config.yaml
image_size: 32
arch: "dit"
layers: 6
positions: "learned"
lr_schedule: "wsd"
adamw_weight_decay_other_params: 0
Rows from block 2 of a small image diffusion model, named by matrix and row number. Rows with one number belong to one neuron. Each number is 500 + 50 x the weight over its row's rms, rounded and kept within 0 to 999. All counts start at 0. Numbers have three digits each.
Before each neuron's rows are labels from the 100 images, of 14976 (inputs lightly noised), where the neuron reaches its highest value: "responds to" is what is common among them. Only what is clearly more common there than usual is listed. The data: single printed letters, digits and signs in grey, bent and noisy. In brackets: how many of the 100, against the usual share in percent.
# fc1: MLP up (model.blocks.2.mlp.fc1.weight, 1152x192), inputs 0-191
# fc2: MLP down (model.blocks.2.mlp.fc2.weight, 192x1152, transposed), outputs 0-191

responds to: small letter (62 vs 36.2)
fc1.350:505446480456493509483462461474424539461488504430571493583502503473562562572371528521521602593439505575434467528514471510518515444518481561436569490502445473474490501515531443430547400475500495640530467490450517510495522525514535447546543442427492511456516450522547563503460446556544471522517502594555601523496463515614519457483511539446489528439442435486481587608506470514456510526582527526455558370524551509476519502486454513532497481426469458572413442523416500480498527497636529543575529504443613500652484572554605485459550501475551513587499441512523470528477499516555535435
fc2.350:516516568552460448577567547461434577491512471496633493578445419484529448474568543495432466584521509461572469591517505498593538529575596518578570448520521609503451583481529549435504529525432507381507451470438516511548469535570434428412539454485500496534530496422607563525476475490509537647543494527477517445449448487517416541618577484497537504523502562465468475518490520510491569489577477516474400572427490617519426535489497529485503565520484441549542533505519478452514502436552483515495493449533452489504483451499488613433502480435408491587562496494479546489452512578491494478

responds to: bold (72 vs 46.7)
fc1.60:477498447493557517525469500497531360520423553642526484533444516456557388525470527579515489509501520575513495528470533416486589511408477537605406482492524467583536448568451493505521517546502473489526457415454564545523418574553454450527558484504401467550525514502461472498386509375540532485432492541566556524495564461593547437486490532455549481546551541539477495466541467460463398495570529449604542526511495476446544503504477496472525462454528536561448529445483443495492476537327386552433449468539494527501501473381541448499516482533486512590482478457431524520503546541464561526
fc2.60:568550498461496485494566538460492435523469569378597530519481379509595392512495466591489453478607524507446456516480516509444411478421463529472566470472375510466480565432549536533495498580547532443457546540375454512590491524461449545475450506502444506442529410558502470531492530480404562447475495621504521479501457521535375547522575430449496478550553522510479474504523401548456468501401539484460523474424447559534528502484582523515527526521476508503533437499520462484557500463549569559513571544530508366468570529533517447524558541493432495463520541480558577495552480522518422424

responds to: bold (83 vs 46.7)
fc1.614:498500565473445537519505599471451541501366484523467399471538489485476491452500511377576494458528520448527515480428431478496482565508459497475563501517410528504604477418408453469547517528519509560574458562504505537533592521587538562471511487488430459448513526451501594456566476522455441446667468575480508543505538534494555523468525551440509444472531443576469495550507552501463460541561502651504570577429503507493569543523498563455491462464488596496492547580503535465572423487489542549418538534551540445498559463441539530531462601525502485460423507387397526502537473448485473547
fc2.614:524493427535537518551397528521484558464422462517403403520498576554474563497512513469544445542420535580457538543543502440455422539556405518570444570470562513493541429489407493369578538511452491572492557374505481503578490475464439519491491495543626517580524534467465475570525535495583557556457531539487498491386453425527486498487531434571472485504490464541474510535538454474418493502482511419577477497515456458446472542469500486561490475506528574461544513502430551501589455436422463531521440394490432507468437541491575522562518413500520566518481510574566366428494521504507455545

responds to: serif (54 vs 25.8)
fc1.409:539478428506458555491496508492409526509514478474497498456420415559531572576555508537466417507396516470499570408556548525510590336478544569491579396458415535390467502457433518502528498534489505582498468457490484444509451578506487392456544491474465458510526429488607482518433602485539477501477504515494465446506531486561574519463529453559590487463548504484382478525463543493417504501451548414554432409510503515512458473462514457523480476498458459535559510562522538468452505483453535521404474543452560483643544477518531592449543388460475484491567428512481554554557485503550540553
fc2.409:468461466507517547503517458519455565478555539425514586455534602463559430476472428409504580487537457449470540517520612553570463581503527482522442445453533467513490517455550545455388511475410420454490448484530437517435566455501458592508500486558653486401472464546472438547553532489464525493527420564517521510535511535615430468539336495548468458397504465549448499430562556468482473534488472538476467473529500404456490494593501535487555520496479498497480526466421461507440446586439459494439414523454456507516529427499500413496590478552503495495516516480482541466597561573422502531

responds to: dark on light (84 vs 39.8)
fc1.185:554536481445540575477465513531515484591548445539554462514467513567496456639547509503490538553528491577465567512424641567480492495481405429583530527691489577489493520446524533461536507397528540466501514490523480518486511567487513426551557471504497417544525509506401548467526513469580486391541458464432506474463482447493530469533532377477581507429450492452501523473525526549445542581487509495514503477533514570416547527454545512478469470517511506523617529501515459463478539473483466468494524545483497475593504591547583446372504468599452477625390491490461508487547432528473510492
fc2.185:490483423503488526462578417482463487585581507504460554526463479518497528592517510561477591471463457550538518443508452424543477481477430546488357403662440507515564527489504412491444481421488528535518465536508544545519442463504402551404488550484480493559578490493494484535472508536477575444533531472587385514512547457518498377504493385493477530472479504481539547444478552515503538510540489369479523588503466534542466580491499492445548486396489495487498473534388532487466401592521579512558442554604581438518498564482510529543537540457499488495457505501545423445433456421525489487

responds to: capital (61 vs 35.6)
fc1.541:535497543542512467495430580504414502581464524446472564563477478540473523430469571435473538460553422531439449507529494548546518584451517427559512528446434415530482421449434539536482484572500598464488567493558450491541584539507460562508447520497485453476505525535436503540480506487480511440472497480528522593429442455462533473567565598531550486562491536513431530531448477541557484451515535619439451458419510554549458513530526409550583559455414421396564550500583563569548546543460553561492423437498479501493554505512536518510479578390482409525505577454441529529393586524588467516
fc2.541:456504423411475433600569479531477489562532515541477450542498567453495402505529493543492506568424468492556445498475430479454509597521476488423631556551452491445437464508554509581533553501545393529578440527550520449483473515506507491556492502514480489543501518432412565456579510416504438507574494494456532492475526499448457502483544480470494491535418489484422476499627537514556619404430504486544462524540454435465476461413534534498590391585523489550463550421487536497561525488430401570522498459493571535564483503569461503430455546483570457414364518512470508546540514576463497540

responds to: capital (60 vs 35.6)
fc1.637:456448535463494557464525522387563553537472512535475479495543555500505416521512471401509438522538443641408530549568498576592466460405573537427410420551496558482512519406538460449560527519517514663556519511429553492457507504571468475450452480417471592439476467551479444450485530459528487579567501599563451553550517458531471438483545584520481506496440525492466540505494490454500472463433552542447569516487527531511473524574429438465501530561454466440500481559553526495468482626436562489558543549544488480430536500442588548389492524478536452535525447515594480472455457533496536513
fc2.637:490416593506466400480506492464503495533463526447471508427499505455500399471390483606451539480548460478595468531550490446527534511472497524577456469558502528554418446533494496520484447408544464474536499435455455491533532424524572424558539378630554475556496552468525542442500544521495635509414571486505590500546492559533536518521502539460513486480548554471506531539629520433512504489447443477546462520510482516491510480497488491468450537465499565458554511464468544525512447436485504306510540545409485542449523419481489400526561568456429557455426493495443588462444463497548539423

responds to: dark on light (82 vs 39.8)
fc1.267:424409517453560458436604433469421462544462368443510493416536521491427545542505468424461557441575513479546492466519487536576538456525498473435460459488460594548505389582494426515516434493541431502491510465511468507497453480470491587564577431528521408468405504527537624515476543473544481486497497443518510462523529622516460483474457583556479434530433508598463448406488529471469598465488567582390556549532572535500625566558490479458503476504500541448489455479512483542520458538475484507515531495603422479523431453411502499533465499454579445450505555564490478474495522504448445511
fc2.267:439500472525393488513416560509532511551484460508598494476470502585539519533565468515515464462486517568410456446479488480539570482476446484551456471546549382479573504452453471493410440498383454521493598449526450524523578488466449433529488544514520457519479420511579432483506489441501483402407548464558534487487538428527514426450465484491478525518513503462548493405531551591495423453542509526623537525511452405508500456437477510501492479443469504526484456560413521487578451544478570450447516550551599589573506468570533418513505463509431455551369537412489531342504469462525516519

responds to: small letter (73 vs 36.2)
fc1.448:563522491522501494533532533589538492542551486488443521437536464475592413532491480564458510382409482555475532498510550424465491488475450410448431551497446468548477524529564553477499516402556480418415492503510492497501520588553423552467450461551542400520459520506530465502527559452406493482541449505473529600460492484455445528524625552488532574411513482569610485528485505515475352453584448481419438564598521488505510469552521400369422588540486549466453442594496557548470502484533591467512534514468496499557506548457441464475481466523480501477529538484593457508509551500461449583
fc2.448:539411599535476484430514528460597418546514422559526520594504507517525484510481492533492462463474486518439480531527479513567507449434560493502541450500484557575465461439427660547407424464528434522496585496613502535530474387423468479472497560449578551435512453553516438496464557590529505536514521529486488465503476500509591559510523420475455471489539562435528457429453473600554481445447550443401429509394593432503471484480431461483460533494453429502517432461495474460542547456453501455499532656533416473524478522496516474487516480617500442566514504483543560549472548535528553535

responds to: dark on light (100 vs 39.8)
fc1.248:549497415535558490508526546476502503512529526547458495478482427541508458528490510554479500437474448560511535513458468550548568509548368515470498567485574496513602546462467518509487593583435476468501525457524436555534497589456504575494575500427467500493514597445551438510490388511567469537531474522519509630499485454432573453540521528462515468616506493533429540535474556557479529484588522453533469485533388529493513565564583482493503471527485427516517520546484408447453507427494519556531366412466441438586541470546442534424432426538534504443597466509476479417560587608407536476
fc2.248:536382427467555537490507476519464599399475493605419445541526508491527557481553513517471501461483523565530495463505490463544431491514501535598435492500461503525621437564475497493524590433584439509369435498522460508535505634494535533484629491557542440589564577504595498556487533501550510496512468508523470441586544510501537503429393530484483462528517508473499481500515504497445533474573599492563474511575457546478577486493489623478493597500484520454504467491550513544477607559539500439495628513533467447523482501518539401472462464456476556518468550555529550521481450488401429582

responds to: the character g (28 vs 1.3)
fc1.353:541499382495575517545464442497548429509498466584547547480502573550515483494411520607501455542487538394536503570510512477517549518526484572484458411503532496523538561493483480529589450495447543512556428489494637469521491446449493427621486448534608516380531550509543443534548457467420472491445487563560457503472586501523507471528442532522524475552511514490536551559505427534524491513552494505511404507476423547509484524555495501454529455480549524497600431389429480473390472511459562492453500543534501451426461463406548502573441561549456540386503601575400451454440554532529501519
fc2.353:476485499491534436434586467431482487537524457448577537595507432464578585517528468451525527525498544490486553522557414529453414521505542532532564465483444450482435513463509572497472525528457494537468572463548489509516465474425529426453489547514486488547454526452394560525423595453485532516477457540577502453456465572566550440538449493469492413433514502453504458417517518509411503483494578577464572535452497481474423536398491365437496379579515554434597419525464564583446442495485490569559381415506483513542509550495600559460467415491445464549557552575526477480503515501547524465

responds to: serif (76 vs 25.8)
fc1.291:447519533538408400434509487469427430433436444426583547489534457535537511523550505552483568483453481508489486469568511436540459498473502577489514448433506490528518470578417493490502532540548456437500442434487589483548530523505497590618524576436468417501451492509549499460494561513574553524569475446591574560511423468416463485479404522537525492415439477478450515540503383535570486460457481520568595480460520522478479523524463468500525472448494427460517565521593506529591512539566501444472551507576450485626532523477515469498434508459451461570542327540562398474513524433538535526
fc2.291:447471524493449473450557522549415508457480522426472466518522456461548473471449497420558512537474507495575525489487430586436563532502462407566575435595394472427499479498470516548535577560434555447428567537496477473448551512575397467503566411508548477518543437482478563485491513512521466565461461492516481389550497465508482524537468534483478450438555541545436467487525468491582482424491579531459560414553580480572490531477581527497586471669539505471541506443464515460457532484478547544447526449489579498438418435480559479510478359516493441485522540521478589414580423558476563468

responds to: digit (37 vs 13.4)
fc1.272:402488534536404464572453552481457492504543486493517522562489527491584526536565550489576375482554469607516454536478504454473569565447597485575463449513499441469483517591451495504512416604526514404593577498510505491468519498551491585576521488408511439506462537564508467546438476525579519477523492492480419529440466484484436489511567542552527535506487472514502567501537489512594473508387545576539445560588558498521543486473469513444547444485542417552468548521562456460492481559622489492591495509605501466581457530468530520501511530495468463607531370548533393530494518417552531552
fc2.272:436532521564524506485548520508475371567534538398518552563511473527524415529511511561559547516496478503369473495503508529472516483503428417527602403514524449445528446509520539511478564577498610521504555450445548483438501395552426465589511453553563479444504390511445511474470571549474470524540459568486507359508525522460512567414465522505509494373550503522489448468465435450485519530508496516576475482445494468497563451400566487540463465564498384511554481478542415479464485473507505531438496410533456500419501478517516561496474444510485501482467556476388596499515370504586541455

responds to: capital (79 vs 35.6)
fc1.431:514510505453460520471577480502420513531518490466501594500487434509581464516519515599508414460475610473539513494470514448487519490433571484466503479533451581504525505568423436422444562456460579549519502474377545433502538452555504469489542535579531509578450490581569550504459479414516536536518596548487442515496446522515565542511502498467512509378552494559547504544443487584561469553521546524565520443333498572556512491490473444513636529484485513571556487522501546460524515498636561413478552489590487514544367503565478518524523526550524540472609504494562487458533486563424547455
fc2.431:469489529485433529489546462490495522388497551556479493471445499565395437533433496460411525430512501470599500478491490583454599432479585440494442422529546529538595398533384547579524478421419563490520392574506498465474492551513510467460585529469530593368490523512514484551516560520507445504546524521510524515546505499460471431430575502546416524440510546523534585512490427481545439489420478493539414535429507463491534471507480436485581484499471413508514507472565526495438470494468475553424422507472463410540593519483534517501503448645558547483509541564515487436489502498426512602

responds to: small letter (69 vs 36.2)
fc1.355:506521553474442425484561624521511412512551515425510574548518363542578533521535449558479525418501469379502486533413436477497604407532513544503484430487446484456451506451529524477503541423490447405477480392448411470551473538490486493480413524526487582557482536450579487526507488509535522548508525412529458481470417475501455464500514537489416487461559480453428485428507493484498536513427545466460418536488435539521463512486469565413406493509458446437518428475463476508518518364453449427433483550489517608547490393441509523467494470429598549577466408491506499453488486444532450504
fc2.355:471412455484582558464414410464500490543537589400546481463490529447487547465487465447496524477488559601433590512463463527525395485517533488479481452464452454415544599454497495452568465427432464498523476450549493564590538482563543480500408530420501475464529519561513498495515460472441541452544502603596484579427455430453545567578512483557399506481545496596445445478563500544471458567510398456513540510445520464488455579500510493463530439475547489475425547518438486547514511505442591547543514450485536448666436538517555439515459515495517470534536602511459406573473521507551501469

responds to: digit (33 vs 13.4)
fc1.112:568477526477437442567464465538529495541502541513512435481494467516501552509480460437457456457484620412439537577478501435500552512460487475602439490501421451454514474522536454490511491457640583493517537481510447517636521580441543525487478515492598475505399513503460450535596456548479569516457467452429509561444463474524504571535539606545541510464371485557602528460495577514522571599460520467483562580461535508425504521476507546445398565548524451505559521534392602531462521516432471527560490510517548518545538461492501546497437449515393537512609462534492431414494468540467538536
fc2.112:562540531520405483527513442372374491542508653476475452538550459575531514534463477569517534511475517539509518496418508482401451464487490506413463463467550525490601384483480541433386522487437509520568396498563517492584497499432516353477509545502494474547531546580520423552534569506551440481520459436434518477420432441582527520468561493443488546437455479459470438485452490485549487492526473508499510572505533420496536446516477475432444526445519502431467569465570474469417580502462494502572442395479529447565531586595525464552471474518410573508496515484461532482549515468485482505

responds to: digit (31 vs 13.4)
fc1.660:435423575468652493488420469418471550471512497527465552481535460522526446506451480480492504481444660505506467598563540408532507526578519375468544425493468483549557440512451476516564457437496393528584557475459546468477531509537548515512507379521504472595471554513515552472447471474461479385393493502483454528477495422547471521477477454611544435508423486545493533438552536502547414428569399515466493519481466510490541501548589515463493430425529512496486506494409568525428472514507465511642469416512527503568470476493491487495499459496524469476558404551520488557487444551544509481
fc2.660:464457473491444486511466549456446563575531476556460494504458556559413512448399489552573426502560472525597451539456479534512544400577439638601494491513492547580478518497397524464511500468441490449481400490527500537565519617470438518465401506484497457531479500495541492471516568457546521514449436371446490484521499454491446523508459616608490438544565559501499477475499488490614470476496507497578556413465517580484503538519471495521375536510511541505453501460444539566580455452489536499412457469527451384554513574431474571464533534544495581456552480475470483525425545471560503545

responds to: capital (71 vs 35.6)
fc1.428:544522481448454467475486517489318487518480479465476441550483530453493554464510539439491488534543414562502541513431484463469524561493497523477563487486449554521471523491549580568465625493530567601482498481550513479532472403561440569516537549432505569401501527528390563402486589479486529496475512536463469565402504538530497541492435512509552493545429458501503537514479495544570479516528356442598532508491392581414531469494537474502571542506507549499421462533499441449457504475470474500555534469501423530431535512523530509361401531512500451516442482471384484414519548433522598564
fc2.428:474379494454474485545470466530600496460532548518427438523507485492512548483548459498526514442547524409439581509441534476513493480556532432514566555528446517513507550629492432505681496479491432483476379485492520495522501468529435430481501496450556523484538459551454546493506452466518556477419456508528473538476530483510488614484551566414487549469592487538474542547535570469417593505460478442571516483520411497498476490517558492561571394480580470530565444485434504493587515520560500437546406529487610539456464475554457523649474473460479490429476458528553547504505507488479356466

responds to: capital (74 vs 35.6)
fc1.565:539488475532458503477473521522466399436450439425473523454531395440479525517558497511564553612569468511574480553544502466440466493496509481514481522475507471478446432500526568460461509462467509415511492402512576475420549500404644629476404493485493540485504437489415420528370479544479506458475518512502568563542479543477448530455494544529502484467486556492422485478475471445626502489488507483537622386506425525443567471466468471324486472457552554550488395501477496443491583520507435513485445567491484480531417442486539503555396459463502508557494521456499547507557500533468442527
fc2.565:466568521481506444469479539543566526503468489596546490523528500548468582498496482561471525544491483457470533521524485468490518516538529532645491508511429531500420491486521458483544502491505556577398510491509511543430561554475457527554535582487489393560539461498442539523543478462596487480514558502468550554562556466441506683469586541393496461546441558476526519462474521480539478415550570503656544554519484523479542547436404394418444557458502550493515400553512498479444614478488569480460594499459493536570526502456569469453440426468471515474385511552491551515455482471552408514

responds to: serif (62 vs 25.8)
fc1.142:475547482428520566460549458515588530490605576487441441466473505558613490577426495496490505485544518465538587552511480537619542463438544633466478433506505589531565601548495485515546499518534454537516525568515486475603523543465505472508505504428567481564549509498541472499535442463450516538525517605391483458488480485571476564484517516529536477469546476519574553513550518540476551569524463474522553426553507433551381454428479527472498517454619542497540444442396475511491548564500521452488489508397518425568491565501624574439507524475490527462442477595531525407440522514515408558
fc2.142:522451463473562379492516597516511485477464539580467510529517535531531530527441503569526492600504455617510553509418544493545474488501418479536550439530426467420558446438570574527477678519409533524580481474529396511498513521513487490519513544496524417509499491496509506540457512539531515466500529492539450510430453584589480489547545493461476585569533487518468473458566529497513469430649522394495459549548515460456454463463501480463510488620528476452494470531520483452430499481456458519614492504504347559513473450619517532623479505430443476462520511489507577488520550587541519513

responds to: digit (36 vs 13.4)
fc1.676:496547454512522512594507523485361514529466427453543486435483466453522385541441501529501425475490480500447544524476436486512582408455461530515515511494561506530571619485587550534540447430622453567450509519448401523483515462596523484513427573478445532440493551471525528483447552480570552475428516494489447547487471443491496481451485559475511472546533511605489580477424515443450439452577615420545500444519542577499441434475526505378427601523468462518533463519522489477475574456534507485477445538406545538581421534485591569494475586545555468500470442461458536451533540513572481543
fc2.676:471551430530491512510567482504488563485471452537524577389516452502443436490523505537557487525471549612610522479425467545487463489497537487449502528528436503514544448507502508495464435501438411543535554549455452479469494505624532516461457514516544436456511657484532490491550423424398486522505520580420647465441477457530470468489481503574503452455475420412489493438515405475530485430374531522408542513491511472491507484549592502534522488515514484517457479519530517405582507555591455599474449439459502439551569507586474431484479519437459466538426453481564613551549444462552545512

responds to: bold (85 vs 46.7)
fc1.72:544476512501371469509535471524512421573595543506516429496435621556544494471456494573534519537536451541464581556429475542443541390495529518587440444516501566453480530465556560505493467581501486588505516522441437523375528549321460468524540605495503458499524561450518555465540480527573507454552431493478375481502588541557471560438526498451547489415430501518494510457527536551562497484514533481567530501505546506430530514562480499489484483548473493455480435502478599507441447522544551414482450470503553496475620507507542468484541393551518509547439564563453515572425452491446523524
fc2.72:592472372519482511494488585492584483529572483496392459430505568483562478433438495486550539545545506527549469512521433503483526432460502480449496462522459564507506530489497527403542463562476563597478414531553577538516464477502472544497465535579472535523585422516466443521453540477478426458423559399485460480449647501544565506474497460449560528504553459475545489578463426484488513565490495480580493469487427484543495532443410505562434503493436452498548448516521583515449475468477531627493567477422450573404531507475631531546438554474378506528521485515441502443528546447606537483

responds to: digit (31 vs 13.4)
fc1.619:476583496534404465369482508483396445592511466491562475460435453406477498450567507520520566456463431493529505567536541436467532498427520505464548447519449499400538490607538518581482462466603521528577499483450487490573395473538472584522450501487508525522452500533442493519529394479497461508538504474512531547574464556452484420510544587625513459465490507503527470519469480370475498447464568542482469486476379481543600572461557588548482456494437520524488426500497467503519517536524497404524451508449488589434371514541476542456482619499526493476488444463529597431526513496531455545
fc2.619:636464516514593530469505477502491485532499563410615508436490596434542482532468447471459582449498504547457560518502482474547454476525535491492567458462511490489642553469534552470559533510466513467534448429524560572480601393550591501491415515547520475433567465440464513533474500471489569515562521584562613462444506521427525539482466505453553427456549484530580416558440548543481466445473535478525459453488559456476527491572533367502492591518504473477473518470487492597497518518513509581598514472488465461484399510517557492508547604521550550478557613435382491488529444495514514465

responds to: sans-serif (86 vs 56.8)
fc1.68:463435499495431409413483462447444551406615493506499518538445360503503526499565480550493470403506494515460379373449514438490473484540433423517500494458530508417627475495527518489391543478440526509525480520548479429522513454473502528510508494540499456509435524430458466492554555526494501495495602516489409494411534445486534482517547561510523433512485448544563536484555573570521484469437524484498425447469466523482509526572470555526419519504528554457434544508428497507479538476346421503372489512529480569520483366512453454489398563513550542434455529578450514447509510447450486472
fc2.68:425547527524490530518485480501492561576526587460618517474546503476517597568419519502507453550521492482486443476533517512517536492500531491524494447474395516539556457438493546442528494569538478562453553481411469478457560437509451502580488503537523487500534505551494536501528517483449529529535526544554589519474492547462459521430604577490502457465530517547430502422524586453465470469438544461441549477510506549508474470419506556531460456602486507548451582467482496566497467591558636495415387482631583447442649467497514479535541506489470477594441528466424475533471405547540532334

responds to: dark on light (100 vs 39.8)
fc1.551:548457489465447509448466511526517502566409423438467480414502383550509461529505499608490453534510534529499525640548512438509576503474470507456451441446526481585518588569551474472520536539476551558438412598539433477506455524404444511501455530425436556633486540504502440447556459522477464584472454502578593492489524515493517532487483438495503468515456517476608424515475565402537446554451585532468435497493509558486416444499583473473556614532513486482569561522486595452498494540568521482501487515508573504422565433449467492554485609586410483499445435504445523482531480531465513511
fc2.551:524515521502435523552452451450610601532486498489473465523506497450543445466578475580491392460524545458536443549492470512463527461463505504520553509511511479407396490632520524493405492563533530479574484469509505503606540528465544452449484471524463510428557523509500600414446610483549420548490494425476436560594512476505593500588491420470531441551539549468498464477439491469560492519471539571491464447506454494527612517470592596470488483446492548438556445459434614574485449510529562463453544526479495439563430520526476470402523506458491470452365487541440511468440546474571562541

responds to: small letter (77 vs 36.2); the character m (25 vs 1.4)
fc1.255:557593593492538523496513481513424470506457548461551529464511472541473497556502502563516465529503457526555428477595494556545479484545395537492443474512423465404490492469412569500478491404553461428539458469421546500420471507372461559514532435571479504453465414531494470548506421515525538414442523563578446503498450514511496508461488456545467530465557454428469480500524520476493542438457556409500540465505509502504494599499484545471538438404456564542425426521426552502526534477658492492458456558523521479505475474557497593537611574561565530575622419448570551483480508525608444487
fc2.255:508481490512489502522585532518533593533481552549610557477469507487499535495491504530470437540489437426615490533519522511551529484534511583478500472486585531508474518492492544417522495373478522530543536501402535504446554557452481405362434427454437539484497569461463502485549431463482467541578501502467581502468569533484577536601553462582462521521401511506499541509515484415505498472593454518594492551435489613520445481510508498541425508475479422544458504479501467411457542471549463553468438533462499507435614414501473490442535546403593536446640459471560567528480413503584505475

responds to: dark on light (100 vs 39.8); capital (66 vs 35.6)
fc1.13:557477476402432485497440541482539515513504454522596542489548503530504483463428467511543435505545480544461467535619428531557405563573529461432417404475449511535454403476481491499548443505426532495508524479450521514615536556456573536420443494568509474474491481528444533522452523523500513591472494551422523507485532621508499537605467444486523547440498561636474477501361373491506525464450535495517416481559538439475491464484539410515549526509558545443564495473434511544557512536525451474540427482498473517495481489388510591543518555558576422498559491449487461448430420443429528470
fc2.13:570557513570485423493488423504470429509480517451558503529507493539532381539503488429496460505443620531437506513462484489586517508559464514480447501465470547424445498450502453489413481498525441516493526452551504547523497455492451473478483493544447439515471560603530540507445398536546454455467524536570481458497576453585501561471494524590536608462503478468547319362561449469354496502465528517505466474509556484518491489489574549506554493551463558528449515603492573497389462491447506477417440445533461556496509537448608493476492512423531540557485511480460555516572440515532474363

responds to: dark on light (82 vs 39.8); bold (74 vs 46.7)
fc1.473:529413503552531545493382600486611562437472455470464503484448490451513508382517501478437535492533544499512403438511434449504432532517444500500493447509539543521492500542440509485517439465510521359463487457462576452516482532617467540529538454572471539495536499538530411424466546436592466466444510437526537515513468425469527416507459439648443442593481519496413581497519483534557504471520542459547513514525421535573458496528534491422527517504495408495465434501441546575412601440448401500530585505434424514520531541456427526526506546425467505533526498482554568417448546451491486515
fc2.473:563465520576491565466512513493546414512450410441422408461506584565480521428440582514478532604527594490505470495509428439478551539537531530470557504602456547484486542551551517486549413427499458588427536430495512536474492592507434440508499491554526464410471514545436512466456468499518538407590508461500544520551569503551559504504551394464581523533589553522530497495540460534532618573486571560557465489565435470459512446530531529491498642511482470531524364416566488521500570413480502528507634537504609478491479520487441506480451500534505488424504481461488519466514485498521567487

responds to: sans-serif (93 vs 56.8)
fc1.269:509456446457471477508559466493548550490563587458528545561491475533539492519521485560463470444496542493434481553525542353505579536520538466532527543489446449417564590543462431442511580511487493506511511432514544496488496510475550424526474440496467547545516553511538514541513491529595532503492552491464565492528378441484532362573489617462557477461577566496361429381519490533497461546464459475418451409428461556456525524522531489535428544468519461529580458517373530509493512455480431464457545550380508477497507503459475555488430541433494577516509535445554399471573473538601450540
fc2.269:488432486534497559447395466487567416520525535413579494503520587579534542521502511535512489535558378496536462491428490490536460480574582497492514566488465496425485455552384486520460428496456469485630609498535621506532450425494527525411577597464520483546505574564552460501419525589499455398463481565448535463465556472503481435419590486537509570471462512508545539501547402554485537498444487516541534540542474548498481484528476579510542536392492496539483495551553475525477418525548476499490434527440536489501517506510512409447463576548527510667499532466437535451514575459549478479

responds to: sans-serif (88 vs 56.8)
fc1.294:493537469513462503525553611518608501551603512414531473492484430539569605571455543467506404486521451499491502514441469449441486504485450555513503463520425408481487437519554480532503483391504581407484556521474468504591495519371579528403403557518481509526454407464409470539496498534355480507468559506553503533538440513542480488505507480506504556507574491513482490520504466465484545589505480469484521547535487537494521457494495523432387499517514426534557453480377540501530507405514509543407498508487478527503530437549472577469317398415485513532596547506466501449518464493465478482
fc2.294:512495457510501536553429499540501493520484591546560485568487648456535584529516439480421523463526516481518518542501495439439484432468593464472506485503490475498519436550473489537496433511407490585451495457539451556481510586430630326473458479490492487435498557489560473495512480498492569467511566598515542603524433514501606465510625518441524528477450463573455549455447444530601527521539420488576510535462504522518508510409463553573472514514532487507519547439507511456622423484451525536538555554397475466569475472486514478583534625540472450446460437482496488500453581545517563506

responds to: dark on light (88 vs 39.8); serif (61 vs 25.8)
fc1.265:551517491485500521458531531506477542585456451481475468531494549548499536495494538510501446473562407547485599495524486519465363564575530409451430524454401543677490415547560481518472596501495504459492533459485404508566473490468540592550503422486545561515539413536512478532508466429460560498442530389516477518486451483433476535483523416526496463520466508564600444522453507585401566547524563509542422469505388402544448467505585571527526425431462450544465526579464445458429453485523491480531477475491465458528580444504452542549436476476510472511484531475473544587446509562463601509
fc2.265:520599534558578507468475518523418479449501536441511503555499521506494493505450482465513498546398501523479558509464541604575461485545476458466502533528525428481433448431462494470531637579666464624497560412425476473479480449504539512495548446375569490487488511564441498517460450521546520482494467495430486435564507491447477435591441532484544460522590500448523491521485449481516427532562594505483488432541527654482542527523565470522506515511473531482522494640450448517516573478564493447486520514601428566505513522396432486472451494580562567427480484507575495477543540525437467451

responds to: the character - (30 vs 1.2)
fc1.116:479492417522532487508593572579448551508576494551454589548535414432543480510530551478494514578419544493445461535455486531554475451492483497555425423534522449518505454527480503540443473451484507464524506491451515548580505514564479472505454507447472458643566499487514520516545568626452505602483555438505512413368535524533573533471540373429544500527548473518476494588524548442497439465410587490559489413542495516417511510580511536402467612524526435469544474446473539511529530416507496507500576499545526463452609498425520522564564513450474497630496487559458543522497465475503422520
fc2.116:543530531494453510480385468527512531444477503521386564550554492460519436535466485468388531539461491541473556476498475514490477476474479485500487498530539505540503509401482473413593506534508552558481484463447490524492485615443507498450500480536383575431459531574541562511562490445542517485567497429487440541457557536467466525461539457449507474578431515543445533429493538538497491497508525506459488554528476494465506451529543579567487438481543595483482399554546529457569586496554586618498554524545529455456528456498496409408542381443509389478565489530563460640340510554521404528

responds to: bold (86 vs 46.7); capital (60 vs 35.6)
fc1.118:451530541400492516618465444431536561548495472485475504543515472434514448475428413550500515523516487550608560518499513523563489572450460494527461565467435534508558436535454480518443555552500534510477501447440431463535410465587492470536470498619602412550486488457567512515513513499504539526553428451507474476449506482513496578438503526532582502495552524513507573468500467517516487479516587473480469495553473458475527482537558486541519507414480455493669505407509495418447492566486425464477498489466516445435531447436480476552520630623494497529527513485517488349485430633394470593
fc2.118:431487542523542521444551537545556522534454523454502531471475532450443508527501510538449535461385571473356546564543526477606518500363518426516469563538557483404437525548408513468589540454507567504548554501392450539425567510509522497466404542528578543407509503494530508490489485523515456503379500495552548609439477434471550595585495456445437477401476460536490446522507403495496471538567481496512460453467438523535552480445583524523547589499459438592389500519511565458444449502503463551539456471562496527554567491516430585503509563489517488449500547486477463506493467489413494562